A small image classifier, trained from scratch.
Model: 1.49M parameters, 32-pixel images, arch convnext, norm layernorm, activation gelu, patch size [2, 2], depths [3, 6, 3], widths [64, 128, 256].
Training: muon at rate 0.016, batches of 128, held-out accuracy 88%.
Rows from block 5 of a small image classifier, named by matrix and row number. Rows with one number belong to one neuron. Each number is 128 + 32 x the weight over its row's rms, rounded and kept within 0 to 255. All counts start at 0. After the name is the row's rms in percent of the matrix's.
After each neuron's rows are labels from the 100 images, of 14976, where the neuron reaches its highest value: "lies over" is the class under the peak. Only what is clearly more common there than usual is listed. The data: larger renderings of crowded toy scenes.
# fc1: MLP up (model.blocks.5.mlp.fc1.weight, 256x128), inputs 0-127
# fc2: MLP down (model.blocks.5.mlp.fc2.weight, 128x256, transposed), outputs 0-127

fc1.127 109 [105  80 152 126 180 152 161 141 168 166 154 137  42 158 161 143 119 102 158 105 142 146 134 133 107 123 180 118 126 159 223 128 130 118 111 107 150 170 210 133 171  77 135 144 171 102 125 168 111 128 142 129 133 159 144  42 104 135 126 109 112  80 103 121 125 164 132  95 112  55 182 109 148 126 153 109 155 135 167 105 117 111 141 156  69 122 145 136 101 120 140  57 133  89  92 144 103 161  62 137 124 125 121 171 134 112  67  95 131 109 126  78  99 124 156  95  86  79 165 118 116 109 157 123 107 191 165 121]
fc2.127 112 [166  93 136 110 148 129  87 111 109 137 137  80 166 122 156 158 107 138 192 100 148 168 111  76 136 132 133 150 214 114  23 115 100 126 103 141 124  89 100 191 145 144 139 106 167 107 147  86 113 125 146 123 100 135 124 118 117 167 134 107 116 119  60 116  80 137 137 106 120 154 165 104 152 118 110 104 135 124 101 159 157 180 146 156 115  47 154 171 147 142 100 110  91 142 140  68 147  94  76  73 109 163 148 142 186 167 162 114 155 116 122 192  97 132  82 206 159 140 131 161 165 152  81 131  90 137 140 140]
lies over: truck

fc1.244 096 [143 194 149 151 132 139 122 125  81 127 123 178 121 179 156  91 128  81  63 126 105  91 181 102 117 103 133 170 129 130  82  88 125  96  96 103 127 132 113 100 111 145 103 140 190 150 160 111 101 112  46 126  53 118  81 165  94 111  75  95 157 114 145 133 161 143 119 110 152 124  85 133 120 126  90 127 104 147 164 132 110 100 171 123  28 166 185 143 130  77  94 130 151 150  81 108  91  44 116 142 159 105 119 138  77 154 199  94 107 123 124 147 149 150  99 116 125 108 183 116 110 121  97 107  94 139 108 147]
fc2.244 102 [118 150  83  96 114  75 125  47 102 114 115 218 113  99 140 129 132 182 103 144 139 128 131 123 107 154 126 148 102 187 141 140  92 140 145 131 126 172 116 129 134 133  70 105 127 125 133 127 119 151 116 151 133 101 118 133 137 138 135 171  78  80 128 103 137 116 131 118 134 146 140  81 113 124 153 122 141 113 115  93 126 127  42 138 168  80  68 157 112  73 155 102 106  46  88  67 125 138 138 118 139 189 139 119  59 117 135  76 145 154 158 127 143  72 180 187 119 119 161 139  82 119 152 185  50 183  89 113]
lies over: sofa

fc1.150 105 [ 89 151 115 123  99 162 128 138  80  89 161 144 113 188  95 134 144  96 103  77 120  83 134 140 140 119 124 104 111 109 241 129 148 101  84 111 109 129 130 126 179  99 150 138 108 140 158 151 110 123 148 140 188 151 182  57  97  89  56 144 106  70 150 142 120 160 149 137 140 114 134  79 120 132 130 145 115 108  96 155 104 155 139 130 100 133 122 127 188 146 165 109 149 147 185 165 142 122 168 110 120 144  76 136 133 164  76 138 141 163  72 112 145 172 192 146 197 101 113 138 190 183  95 133 131  78 108 181]
fc2.150 113 [155  92 161 127 103 108  97 123 111 117 145 123  76 154  75 144 111 127 172 183 151 172 150 106 164 114 123  96 130 148 118 100 138 113 149 146 121  65 105  81 103  66 161 128 126 177 142 147  78 143  68 136 140 215 157 174  90 103  56 174 155 121 147 135 136 166 125 117 177 138 102 104 161 116 206 185 118 116 188  97 123  98 125 145 130 118 155 128 154 131  94 119 174 108 139 131  49  80 182 106 147 123 120 100 199  93 124  99 125  84 149  84 172 133 124 116 146 161  89 154  72 153 147 139 131 143 126 130]
lies over: snowman

fc1.255 108 [119 117 110 127 158 201 139  47 165 162 161 116 138 124 163 165 120 102 101 120 167 132 138 105 139  80 121 133 116  61 207 110 164 170 158  87 103  65 103  62 100 146  95 117 137 137 130 147 170 116 135  93 139 179  37 176 148 104 166 148 149 161 149 177 120 104 102 140 117 139 138 107  78 142 123 106 145 131 161 106 172 180 147 116 136 166 137 127 136  90 125 136 149 173 149 104  88 133 196 150 115 162 116 130 189 116 138 150 133 128 125 114 117  96  90 124  92  80 121 160 128 144 142 221 113  88  96 103]
fc2.255 102 [ 73 112 163 103 164 171 154 179 137 117 165 116 149 111 109 230 147  79 152 131  82  73 167 120 119  95  87 227 122 118 113 148 126 122 185 144 122 121 133 144 117 130 155 113 140 186  98 117  76 134 129  77  98 155 170  99 133 120 120 134 177 114 112 168  99 148  72 120  79 144  81  72 152 171 134 111 180  93 143 148 201 146 144 100 176 174 133 100 141 110 108 113  97 119 163 142 179 103 164 136 145 106  84 129 151 186 123  72 137 117 125  94 134 118 123 158 156 101  68 103 123 121 134 110 151 107 134 124]
lies over: umbrella; tree

fc1.171 098 [151 166 136 131  84 106 167 195 100 124 159 120 140 149 206 166  98  63  29  96 146 106 139  64  79 100 135 173 137  64 115 157 108 101 123 145 161 128 115 114 150 111 160 162 157 111 139 125  83 187 110 149 126 102 124 184 140  99  99 103 138 136 127 142 155 125  80 131 194 171 113 126  92 155 130 149 131 127 119 110 168 121 152 167 118 166 100 132 118  91 113 149 145 167 156 153 129  62 124 146 151 111  96  84 110 136 116 205 189 127  96 169 133 104 140  82 139 116 140 174 142 148 192 132 116 172 150 161]
fc2.171 098 [168 162  90 129 155 137  79  94 154 147  96 114 138 124 134 154 176 141 145 173 145  64 154 128  77 119 155 173 129 155 104 144  49 148 121 148 111 133 105 155 141  72 108 114 171 195 129  95 108 186 107  96 127 122 122 171  70 103  97 136 132  85 138  80  89 118 122 130 121 126 167 116 190  67 140  91 130 106 167  79 110 161 130 109 146 140 135 126 107 130 160 161 163 103 115 131  90 182 162 112 120 208 104 126 121  91 106 131 142 130  95 136 107  92 134 137  64 108  90 109 193 152 178 196 142  95 130  57]
lies over: truck

fc1.246 102 [139 145  97  91  81 114 139 131 158 138 131 129  91 119 101 106 148 194  78 164 125  79  97 126 105 164 119 133 107 124   0 106 168 111 163 102 153 123  90  98 150 144 132  93  97  86 149 124 166  84 108 138 127 125 121 189  69 165 151 152 155 106 142 198  80 171  97 111 104 122  90  88 130 119 167 100 115 116 175 135  87 122 176 132  88  88 135  59 116 101  95 116 123 156 112 120 130  93  41 170 174 147 126 120 144 105 101 123 136 131  75 160 105 100 118  56 118 158 124 118 103 147 118 116 142 113 121 114]
fc2.246 093 [151 155 194 105 180 127  44 105 154  93  88 144 135  64 107 182 122 138  99 134  64 140  72 161 146  74 142 140 183 139 135 113  73 136 130 103 191 103 126 142 102 107 102 112  83 143  83 139 166 117  89 136 138  82 156 109 111 169 149 101 130 114 121 150 113 117 197 129 104 116 167  40 122  85 135 131 151 135 126  86 104 135 101 144  96  99 114 152 126 143 134  41  81 118 124 180 160 159 123 123  83 123 162  87 151 135 130 158 142 104 150 164 106 135  95 130 144 115 130 127 199 118  88 159 191 151 120 132]
lies over: sofa

fc1.240 092 [114 138 133  92  86 150 150  87 148 140 134 147 115  71 106 122  99 152 118 108 113  68 158 101 135 120 119 140  80 142  64 122 130 146 133 135 130 106 123 144 152 105 106 118  75 164 143 164 130 182 102  64 123 148  98  78 109  99 101 133 151 193 134 147 121 143 144  83  98 177 164 113 123 160 139 109 111 167 179 110 159 192 192  79  89  98 101  91 110 156 178 164 137 103  95  55 132 141 161 122  74 205 160 149 158  80 159 114 145 149  92 159 128  86  96 132 179  45 118 150 126  90 154 101  95 108 119 105]
fc2.240 087 [117  83 126 130 155 105 159 118  76 111 157 168 136 137 127 168  94 130 129 148 116  63 108 116  96  84 135 190 147 131 145 130 151 145 199 116 111  98 148 116 104  81 165 111  99 166 138 107 189 160 118  61 185 139 160 135  86 176  85 114 134  85  61  98 111 139 144 129 127 115  64 116  97 201 170 106 150  87 101 140 175 142 133 123 157 128  81 124 114 159 114  72 148 149 175 143  93 138 142 104 148 104 169 112  90 206 127  90 138 145 109 131 102  89 160  89 135  99 124  70 100 150 193  89 106 138 124  87]
lies over: umbrella; tree

fc1.79 090 [132 145 161  77  62  83 172 116 174 156 133 131 130 154 115  98 114 126 130 118 114  49 133 149 111 173 122  95 185 159 121 108 184 174 141  73 218  94  77 127 142 128 145 141 149 114 114 143 143  66 116 131 147 184 101 125  90 150 162 102  98 114 113 126 162 138 148 171 116 170 128 114 201 111 114 140  96 157 190 132  77 127  97  87  87 154 109 153 168 107 120 155 103  99 125 161 122  95  95 194 140 166 120 117  97 202 154 135 132 119  61 174 156  87 155 140  78 144 102 131 160 137 119 146  92 135 137 119]
fc2.79 107 [106 119 136 113 133  86  96 112 187 170  51 152 128 158  72 105 105 147 107 127  68 135  98 143 158  63  91 153 140 149 174 172 108 148  98  81 151 100 108 112 113  87 186 145 162 122 168 130 132 183 147 125 150 138 155 171 150 108 150 132 118  99 132 199 171 106 103 155 114 105  86  98 164 129 128 119 141 107 161 112 177  94 133 159 126 101 127 146 100  99  91 134 107 149 185 157 146 124  97 166 124 130 113  74  93 118  80 168  90  93 137  94  90 101 165  77 155  81  59 148 140 114 114 120  99 206  64 130]
lies over: car

fc1.23 105 [172 140 163 136 100  57 144  87 112 133  95 138 145 121 173  92  70  87  74 110 110 105 120  88 136 167 122 139 103 209 148 128 105  99  82 125 120 108 116 140 155 158 128  99 142 113  90 203 164 120 183 202 154 132 161 181  92 129  60 164 157 101 146 160 106  87 116 131 114  90 161  80 148 156  61 158  81 119  99 118 151 119 128 139  89 117 183 166  88 117  97  85 199 172 134 118 122  99 115 107 133 134 169 127  77 191 124 124  95 111  94 131 133 151 113 138 192 103 114 118 117 139 127 136 109 110 157 124]
fc2.23 105 [ 58 131 125 118 132 201 177 137 137  75  77 114 168 146  78  79 100 105 158 127 198 158 183 123  94  98 121 113  98 106 158  95  83 160  74 108 138 127 116 136 121 155 117 135 154 157 111 102 102 140  97 125  75  90  98 151 124 159 126 123 116 128 155 225 178  94 147 120 120 162 125 218  98 127 168 112 117 150  77 121 128 122 117 157 117 104 118 163  75 169 145 114  67 163 138  83  91 118 130 132 159 102  73 152 136  93 121 114 116 115 116 148 189 137 169 113 118 143 147 138 121 163 135 182 179  90 103 161]
lies over: arch; rocket

fc1.88 086 [142  91  80  99  93 105 140  97 193 111 179 127 135 162  74 136  91  93  93  99 108 137  99 118 116 132 142 112  83 146 137 123 186  94  76 101 124  55  71 147 189 117 164 146 129 128 127 116 126 102 127 144 194 131 172 131 105  63  76 128 126 130 132 145 182 170 134  76 176 131 105  98 122 146 123 136 172 141 129 116  84 144 150 116 151 131 123 121 107 118 109 134 142  96 179 140 185  99 167 158 120 173 145 175 118 131  83 149 125 157 183  75 187 127 200 144 159 131 204 145 113  87  85 122 143  75 147 130]
fc2.88 091 [150  70 108 119  94 108 153 118 145  77 154 111  45 171 139 198 160  56 119 139  91 152 124  78 176 118 124 127 151 119  93 134 105 111 144 102 122 135  96 123 110 156 130 157  94 151 135 102 116 148  96 120 141 124 181 106 133 149 104 128 191  92 106 145 147 167 124 182 204 106 136  98 152 122 161 186 157 175 145 168  69  70  73 129 132 152 129  94 135 140 180  87 107  52 103 122 105 109 130 141 147 140 126  93 131 151 166 159 130 150 112  91 169 146 161 135 158 180 105 138 149 158  78 150 122  83 194  94]
lies over: snowman

fc1.142 088 [153 128 147 154 127  89 161 109 124  69 118  94 107 131  75 115  55 123 142  49 103 131 138 116 157 166 157 161 180 143 158 103 105  78 170 159 161  96 117 129 168 123  97  78 120 128 211  81 142 189 126 129 140 119 107 128 135 143 103 152  88 130 152  37 119 140 143 120 114 121 124 158 132 107 161 152 127  64  67 176 110 135 148 174 110 109 153  90  90 121 165 166 132 120 132 140 127  84 149 136 118 119 185 136 132 132 158 175 104 178  73 140 111 137 113  85 187 134 165 146 196  68 144 131 167  97 141 126]
fc2.142 097 [144 102 117  75 119 160 139 133 111 100 101 130  71 118 149 173 160 118 120 160 147  48 101 175 141  94 101 112 116 172 149  95 204  91 147 113 166  98 125 108 113 140 112 181  68 181 119 128 117 136 231 153 110 120  92  46 126 115 141 109  92  87 149 111 172 139 160 108 124 130 176 142 160 107 134  89 154 145 127 120 160 147 131 126 102 130 178 136 115  69 102 143 164 150 189 148 100 121 158 110 109 172 105  98 182  83 125 152 143 131  69  95 139 133  85 135 180 158 109  74 137 146 124  81 166 165 121 150]
lies over: arch

fc1.121 076 [ 94 104 112  95 108 152 167 154 132 158 150 122 153 130 182 175 120 105 123 120 175 101  24 110 117 103  83  82  99 137 115  30 104 138 132 169 117  80  56 110 195 151 163 146 145 109  80 142 136 118 135 108  89 135 127 111 121 107 107 121 124  69 145 153 105 180  75 125 102 137 110 103 140 115  81 154  83 174  89 127 139  97 126  69 163 144  82 124 176 127  78 147 158 152 122 132 132 186 105  73 146 115 123 106 103 120 100 127 115 104  94 144 133 124 124 133  97 119 195 162 179 119 113 183 165 115 130  81]
fc2.121 089 [137 164  67 134 137 102 157 147 137  95 133 119 110 121 131 114  89 152 135 102 138  56 177 143  81 158 137 115 165 205 161 177 171 172 142 102 126 132 172 152 140 115 158 109 106  77  56 181 167 139 177 136 131 116 127 149 137 169 111 136 147 146 115  59  54 143 144 134 189 109  78  83 121 147 136 159  68  78 115 171 140  61 111 158 138 165 130 200 153 131  85 129 119 148 109 144 146 113 151 131 144 131  93 148 147  99 144 153 147 170 129 153 143 190 162 162 159  81 167  98 144 104 117 113  99 174 156 123]
lies over: truck

fc1.89 088 [100  92 143 139 137  32 118 170 148  78 149 154 118 128  98 134 148  72 145 139  86  57 146  63  98 131 173 102 149 133 139 150 146 111 137 147 142  83  92  65 108 144  75 107  85 168 103 149  94 132  90 166 157 111 147 168 166 138 139  93 101  82 148 115 123 103 113 104 120  98 154 121  85 109 168 202 187 144 128  94 162 165 174 122 140 155 172 136 142 140 144 139 111 112 127 161  98 137 129  99 102  99 117 164 162 139  60 100 126 107  56  82 183 150 114 109  54 113 105 126  93 186 141 121 115 118 131 113]
fc2.89 090 [112 116 172 197 169 145 146  80 100  77 101  86 145 160 148 176 120 147  90 153 111  63 102  81 172 165 173 133 136 131 166 107 184 142  82 122 104 127  78 152 101  96 150 116 111  81  84 124 112 128 124  95 124 167 126  96  80 175 232 116 127 101 127 151 126  77 121 143 110 143 123  65 139 114 106  98 147 144 135 127 104 178 152 124 150 139  87 125 130 169 123 143 118 148  89 116 151 127 157 141 113  68 110 101 136 130 121 129 108 136 159 235 116 123  94 135 178  98  58 133 129 142 199 106 133 154 148 131]
lies over: barrel

fc1.11 114 [119  95 108 150  93 105 117 154  98 119 103 149 152 125  97 154  92 145 141 162 127  83 129 110 155 145 122 126 149 158  89 111 131  98  94 112  71 110 145 106 100 118 154 123 113 153 148 166 167  98  66 110 181  90 183 101 105 129  81 120 140 125 111 104  97 152  95 127  96  85 124 144 121 194 153 127  43 152 164 131 119 170 143  93 133  82  96 124 122  43 154 140  98  94 112  64 114  78 105  71 170 119 125 103 154 160  75 105  50  75 181 118 194 111 131  99 132 133 139  95  79 123 123 104  79 181 168 147]
fc2.11 119 [178 143 157 127 162 191  98 146 122 105 122 101 112 105  91 138 158 140 130 122  85  55 149 100 124 140 133 175 141 156  79 140 110 121 109 149 174  77  80  88  90 136 160 121 171 195  93 129 106 140  69 137 109 161 170 119 142 171  64 138 144 146 125 167  90 126 134 107 117 135 144 108 122 175 131 126 154  99 155 109 116  75  93  97 166 115 159 154 158 107 185  87 204 125  87 156  70 127 161 130 145  78 130 168 139 148 154  95 117 180  65 112 178 125 160 154 116 113  97 137  98  86 208 125 143 134 119  78]
lies over: sofa

fc1.62 088 [174  96 192 127 195 127 113 130 144 125 154 116 124 123 124 177  95 167 110 115 131 123 149 147 115 161 141 185 152 148 170  74 110 106 100 144 170 139 195 117 156 134 159 161 110 126 148 119 143  34  71 129 157 166 100 124  52 108  87 132 168 136 135 148 129 102 196 196  59 130 216 129 158 138 125 119 151 165 117 122 134 163 156 132 106 103 142 138  93  78 138 147 122 105 123  83 201 151 153 135 169 148 169 125 119 142 141 154 143 186  98 143 131 136 116 132 114 133 144 110 144 106  98 164  86 135 180  66]
fc2.62 092 [128 123 127 125 189 102 114 153 113 118  90 101 137 102 106 123  50 104 124 148 128 112  16 133 103 149 120 143 155  96 195 130 100 152 193 133 143  91 108 147  59 107 147  94 158 103 122 167  99 129 144 135 101 171  95 147 130 139 148 153 125 135 141  92 135 126 122  86 172 184 113  94 154 188 116 159 147 106  65 153 144 111 111 161 154  69 110 186  50 121  76 114 150 141 120 162  92 133 159 126 181  93 132 164 155 146 106 147 161 126 109 152 132 182 131 185 141 100 118 107  92 137 185 145  64 105 123 107]
lies over: sofa

fc1.221 085 [134 194 125 119 115 167  74 168 111 102 112 101 169 111 135 185 128 107 115 142 162 138  99 129 120 140 169 111 175 113 120 150  95 121  80  99 192  95 122 111 158 132 159 200 135 166 148 125 220 163 141 102 141 120 122 121 117 125 139 137 151 121 113  80  93  77 174 132 119 114 117 151 154 135 172 115 118  71  71 188 168  92 130 139 138  50 148 126 130 108 119 158 159 127 119  98  89  99 117 151 157 175 168 135 189 132 114 148 120 129  83 125 119 113 194  57 130 106 161 126 105  67 116 128 118  63  61 144]
fc2.221 100 [119 116 104 104 115 133 141 148 187 118 167 123 139 144 191  94 136 119 171 118 140  90 152 168 108 100 163  84 128 171 201 101 142 139 138 126 155 170 161 121 126 161 121 107 111  73  89 127 105  77  90  96 147 126 150 191 154 183 209 107  91 139 110 174 137 110 159 185 170 109 152 108 116 167  36  93  60 114 110 154  78 148  81 128 133 196 146 149 113 158 122 148 122 129 136 144 162 123 136 168 125  97 114 132  82 104 129 126 140 151 171  79  96 137 122 123 140 135  95  27 135  90 130 150 102 118 122 148]
lies over: snowman

fc1.210 102 [160 135 145 106  84 148 118 224 140 139 199 128 128  99  74 104 146 124 150 109 135 147 138  93 150 176  79 114 116 126 151 159  99 105 125  55 177 145 156 123 125  58 152 117 116 168 123 173 128 179 106  99 108 155 105 120 137  96 118  87 147 154 130 176 116 145 104 103  90 121 170 169 138 167 187 138 159 120 137  48 144  99 137 161 122 192 142 131 149 122  63 131  86  89  77 174  96 193 119 161 141 169 141 174 147 134 104  97 104  82 151 103 137  85 133  88 109 113 201 112 151 128 133 120 128 124 126  89]
fc2.210 100 [172 100  77 147  78 109  83 131 108  97 164 149 133 120 162 156 137 152 183 151 179 152 167 160 140  45 169 112 156 104 191 120 151  77 154  90 184 149 163 169 112 129 152 133 135 101  86  75 133 143  88 125  92 146 115 118 110 111 179 115 133 118 108 118 160 146 142 136  56  79 121 127 101 127  95 165  81  63 129 127 113 209 128 178 101 103 120 155 155 169 153 137 124 128 123 169 165 158 162  95  87 158 116 126  80 131 122 119 101  94 139 169 143 108 135 136 124  85 157 117 162 125  50 127  83 114 189 113]
lies over: truck

fc1.214 098 [147 131 142 167 126 155 178 144 165 139 116 141  71 130 175  55 122 130 115  97 156 130 157  97 117 151 123  90 127  86  70  95 125 146 109 134 140 115 118 130  60 144 208  74 159  95 128 139 122 139 135 154 105 182 127 137  87 217 141  80  98 128  96 111  78 134 122 140 172 150  84  66 102 134 151 113 127  71  96 121 128  87 109 146 112 143 140 100 127  95  77 131 114 117  88 126 133  96  55  71 143 150 173 147 130  79  98 126 137 184 154 172 109 197 172 167 125 115 115  95 109 153  98 107  94 132 180 103]
fc2.214 093 [140  63 112 146 164 132 130 109 158 115 140 114 149 152  79 109 106 132 138 116 105 105 146  83 117 114 121 114 109 141 143 172  94 118 124  53 127  69 104 153 130 113 113 157 103 105 124  94 143 145  65 132 135 126 127 139 103 127 142 139 100 151 164 174 133 154 158 131   5 134 123 144 123 127 135 159  90 104 113 206 145 134 144 145 179  77 153 122 102 127  96  92 103 117 111 125  48 172 141  81 150 112 210  82  60 137 126 129 169 129 144 166 109 184 159 120 177 135  68 192 122 115 159  83  86  97 117 149]
lies over: car

fc1.65 094 [ 79 130  80 154 127 119 148  89 115 183  96 129 118 152 127  86  76 102  99  90 102 101 196 136 127 137  50 119 101 137  97 169 214 146 134 119  64 117  90  78 116 114 105 144 163 115 179 134 122  87  68 142 121  82 113 145 104 162 142 145 177  94 137 113 102 192 106 150  80 114  68  86 131  64 138 123 120  91 106 158 209 139  93 121 104 119 112 107 120 135  85 146 127 117 155 130 133  49 109  99 123 142  74 121 113 143 126 146 157 115  70 127  96 108 117 128 106 171  56  99 142 134 126 139 138 115 138 146]
fc2.65 107 [174 114 115 120 141 100 102 163  95 109 102 132 188 130 110 189 126 154 127  81 146  14 137  90 140  96 135  85 109 131 135 135 145 115  99 146 187 114 137 109 164 122 137  79 128 179 169 158  84 144 102  93 119 113 188 150 192 133 114 134 155 127 104 108 120 150 154  95  94 102 101 148 163 135 135 108 128 117 185  82 122 137  95 114 122 133 133 176  74 115 105 115 147 102 108 123 119  62 104 145 130 139 114 115 189 116 122 134 172 172 182 111 103 111 155 106 115 161 183 135 128 123 141 223 181 118 188 198]
lies over: sofa

fc1.135 100 [145 132 121 121 111 119 120 129 107  57 155 156  79 179 150 170 110 115 116 157 138  78 134 107 116 122 139 131 109 139 136 112 122 101 112  79 154 138 141  65  89  96 101 177 118  75 148 103 143  79 155 203  99 122 112  80  95  56 146 147 150 124 113 148 163 101 137 135 181 104  75 129 142 112 153  98  96 204 113 107 138 158  88 191 113  80 106 177 159 153 104  46 147 130 111 144 128 115 129 159 113 114  63 195 123  54 185 166 138 104 118 126 140 117  95 166  85 130 124 158 129  87 147 129 105 106 154  86]
fc2.135 102 [124 151 174  99 107 140  84 133 121 143 120 185 189  90 163 210 196 138  99  89 160  91 133 101  73 140 144 112  54 151 142 169 113 104 173  80 121 139  84  87 132 141 118 182 101 182 126 128  79 123 116 122 149  83 104 149 108 142  93 139 154 108  91 158  96 151 159 144 152 125 116 116 124  93 160 110 141 147 153 128  79 188 149 124 170 124  72  94 137 126  79 151 119 144 113  92 110  93 110 111  54 138 153  77  71 176 140  82 129 121 113 182 134 107  70 174 124 171 125 135 120 169  92 138 136 164 139 123]
lies over: car

fc1.224 118 [123  94 179 147 132 135 176 116 175 133 140 136 192  91  93 152 128 147 179 136 140 141 163 139 134 139 176 134 128 143 150 113 107  92 106 126 165 141 120 101 106  47 133 106  90 116 126 128 107 146 105 143  62 151  76 107 135 149 130 155 108  90  95 134 121 109 133  54 129 155 136 118 162 156  94 100  94 125 135 175 117  12 109 126 109 121 117  94 130 156 158 121 192 101 108 109 102 155 144 179 137 149 186  94 121 121 126 148  86 113 128  36  66  94 120 165  71 107 134 112 128 139 138  78 107 188 179  79]
fc2.224 104 [101 117 130 128 161 103 107 122 178 164 184  94 124 164  81 149 123 136 121 175 127 192 136 117 176 104 113 114  89 115  69 124 126 133 162 140 161 156 142 141 132  90  91  99 123 115 120 110  79 112  93  67 200 107 127 121 149 126  81 145 135 128  89 143 168  91  96 129 140  85 151 128 133 158 161 167 119 136 170  71 125 103 151 109 171 146 132  64  62 153  92 180 126 107 113 130 132  97  92 121 109 124 103 120 107  64 169 131 166 111 201  78 139  91 121 125 108  87  49 158 135 113 161 147 145 133 212  69]
lies over: snowman; bottle

fc1.25 092 [152 127  81  94 129 154 138 109  77 124 113 144 126 104 144  99 102 178  63 147 148 132 118 137 183 122 168  53 105 127  75 128 142 195 153 143 133 110 119  97 128 137  73 138  70 120  84 114 172  99 110 108  92 140  47 129 113 178 128 110 141 105 147 194 130  82 117 123 110  81 112 174 158  82  99 131 124 160 131 108 147 141  69  98 150 101 142 128 127 196  99 176 128 123 162 145 143 123 115 151  81 102 132  91  51 128 132 170  93 121  63 157 111  96 192 111 120 126 168 103 151 180 169 148 133 134 106  78]
fc2.25 101 [176  72 115 133 153 163 148 138 142 149 132 101 143 164  73 181 102 155 137 117  84 123  93 114 140 133 118 178 121 172 141 169 158 114 103 184 133 157  79 150  68 167 127 155 162 116 111 162 118 116 133 119 159 103 161 111 179  94 103 161 136 152 187 155 180 151 153 107 101 134 112  98  62 150 131 102 135 144 181 103 162 103 101 120 131 167 112 104  76 165 192  99 105 162  77 193 103 116 117 143 188 121  73 110  83  81 122 105 142 143 131 130  62 159 144 105 189 166  78 143 167 110 137 166 126 135  88  83]
lies over: sofa; boat

fc1.181 101 [ 70 131  87  98 100 113 147 169  59  81 155 157 101 183 154  88 153 136 145 107  55  96 125 112 111 138  91  91 150 122 124 117 137 128  33  92 116 113 124 138 144  23 133 152  69 132 150 157 114 113 124 103 168 136  86 131  69 104 124 118 173  73 165  84 171 125  98 104 166 167 138 164  99 160 143 163 137 168 156  45  96 130 129 131 117 126 136 164 136 152  73 122  79 137 128 144 129 120 128 113 140 150  68 145 106 104  81 143 153 137 114 121 140 115 125 125 130 120  76 127 144  77 127 157 123 123 124 203]
fc2.181 099 [124 111 204  99 122 115 151 124 210 113 183 109 125  74  47  72 148 141 140 135 183  98 144 162 146 156 146 124 132 111 150 160 125 148 141 114 120 107 123 153 108  94  78  98  75 110 151  50  74 159 104 103 114 173  99 157 149 118 165 149 121 148  96 143 104 145 105 130 178 138 136  83 131 122 164 114 139 146 193 115  63 135 119 185 111 167 169 222 140 134 113 121 156 119 137  95  95  87 189 104 145 127 142 106 177 147 126 101 112  90 126 127 124 106 121 127 154 127  94 128 144  76 129  61 119  73 145 109]
lies over: snowman; duck

fc1.245 091 [159 122 101 183 118 115 127  95  98 104  85 157 122 141 128 122 148 147  97 110 119  94  80 110 155 147 176 116 101 138 117  97 147 182  75  71  84 189 175 151 121 153 125 145  57 116 176 101  97 154 122 126 183 101 116 107 110 136 158 130 132 146 129 149 111 162 144 196 104 117 132 177 187 110 142 129 188 131 106 121  69 134 151 182 124 134 127 128  94 148 175 127 152 182  82  91 127  85 130 132  56 129  79  69 120 123  59 147 166 115 134 114 109 163  53 151 119  66 144 100 177 127 104  98 148 165 140 107]
fc2.245 092 [105 144 157 164 176 113 153 144  98 126 116 134 176 145 165 102  93  73 118 160 139  88 193 106 166 115 124 104 154 108 160  83  98 147 154 144 145  94  93 134 137 158 126 134 131 114 166 157  72  85 146 104 153 105 132 106  99 145 168 127 119 186 202  97 110  76 103  77  90 161 114 117 151 173  82 170 157 123 118 159  58 141 154 108 166 150  90 137 143 174 136 142 101 142 122  98  36 122  61 178 116  54 139 137 124 135 127 118 148  79 111  86 132 128 154 164 148 112  82  88 102  78 118  69 100 110 114 107]
lies over: barrel

fc1.103 108 [117 153 111 107  95 165 121 130 140 101 108 109  84 142 179 115 135 159 142 148 107 104  95  75 136 178 107 106 124 135 126 144 139 146 111  24 161  92 110  94 141 177 150 115  94 155 101 119 172 157  80  32 119 219  80 147 161 150 101  98 124 119 173 104 182 123 101 118  92 148 153 108  93 168 176 102 151 162  60 141 147 182 145 118 105  93  96 117  97  77 176 151 130  96 155  69 121 105 121 168 122 144 105 111 131 129 109 138 201 138 127 106 103 107 103 110 160 130  79 136  74  99 131 122  97 134 131  98]
fc2.103 103 [111 126 144 106 116 135 188 169 111  98  74 126 134 107 137 158 134  93 107 242 143 118 105 154 108 107  94 205  84 132 185 138 133 130 151 113 101 132 133 165 145 140 125 120 125 161 101 138 161 120 158  52 128 165 199  87 136  97 134 124 123 107 110 162 116 152 136 160 125  58 154 100 174 153 169 146 171 178 140  61 132 145 179 109 116 132 140  99 160 155 103 167 101 100 122 107 121 181 169 113 117 132 142  94 138 104 165 144 125 110  75  66 141 108 108 149 177 177 157 117 140  74  58 101 158 132 135 102]
lies over: umbrella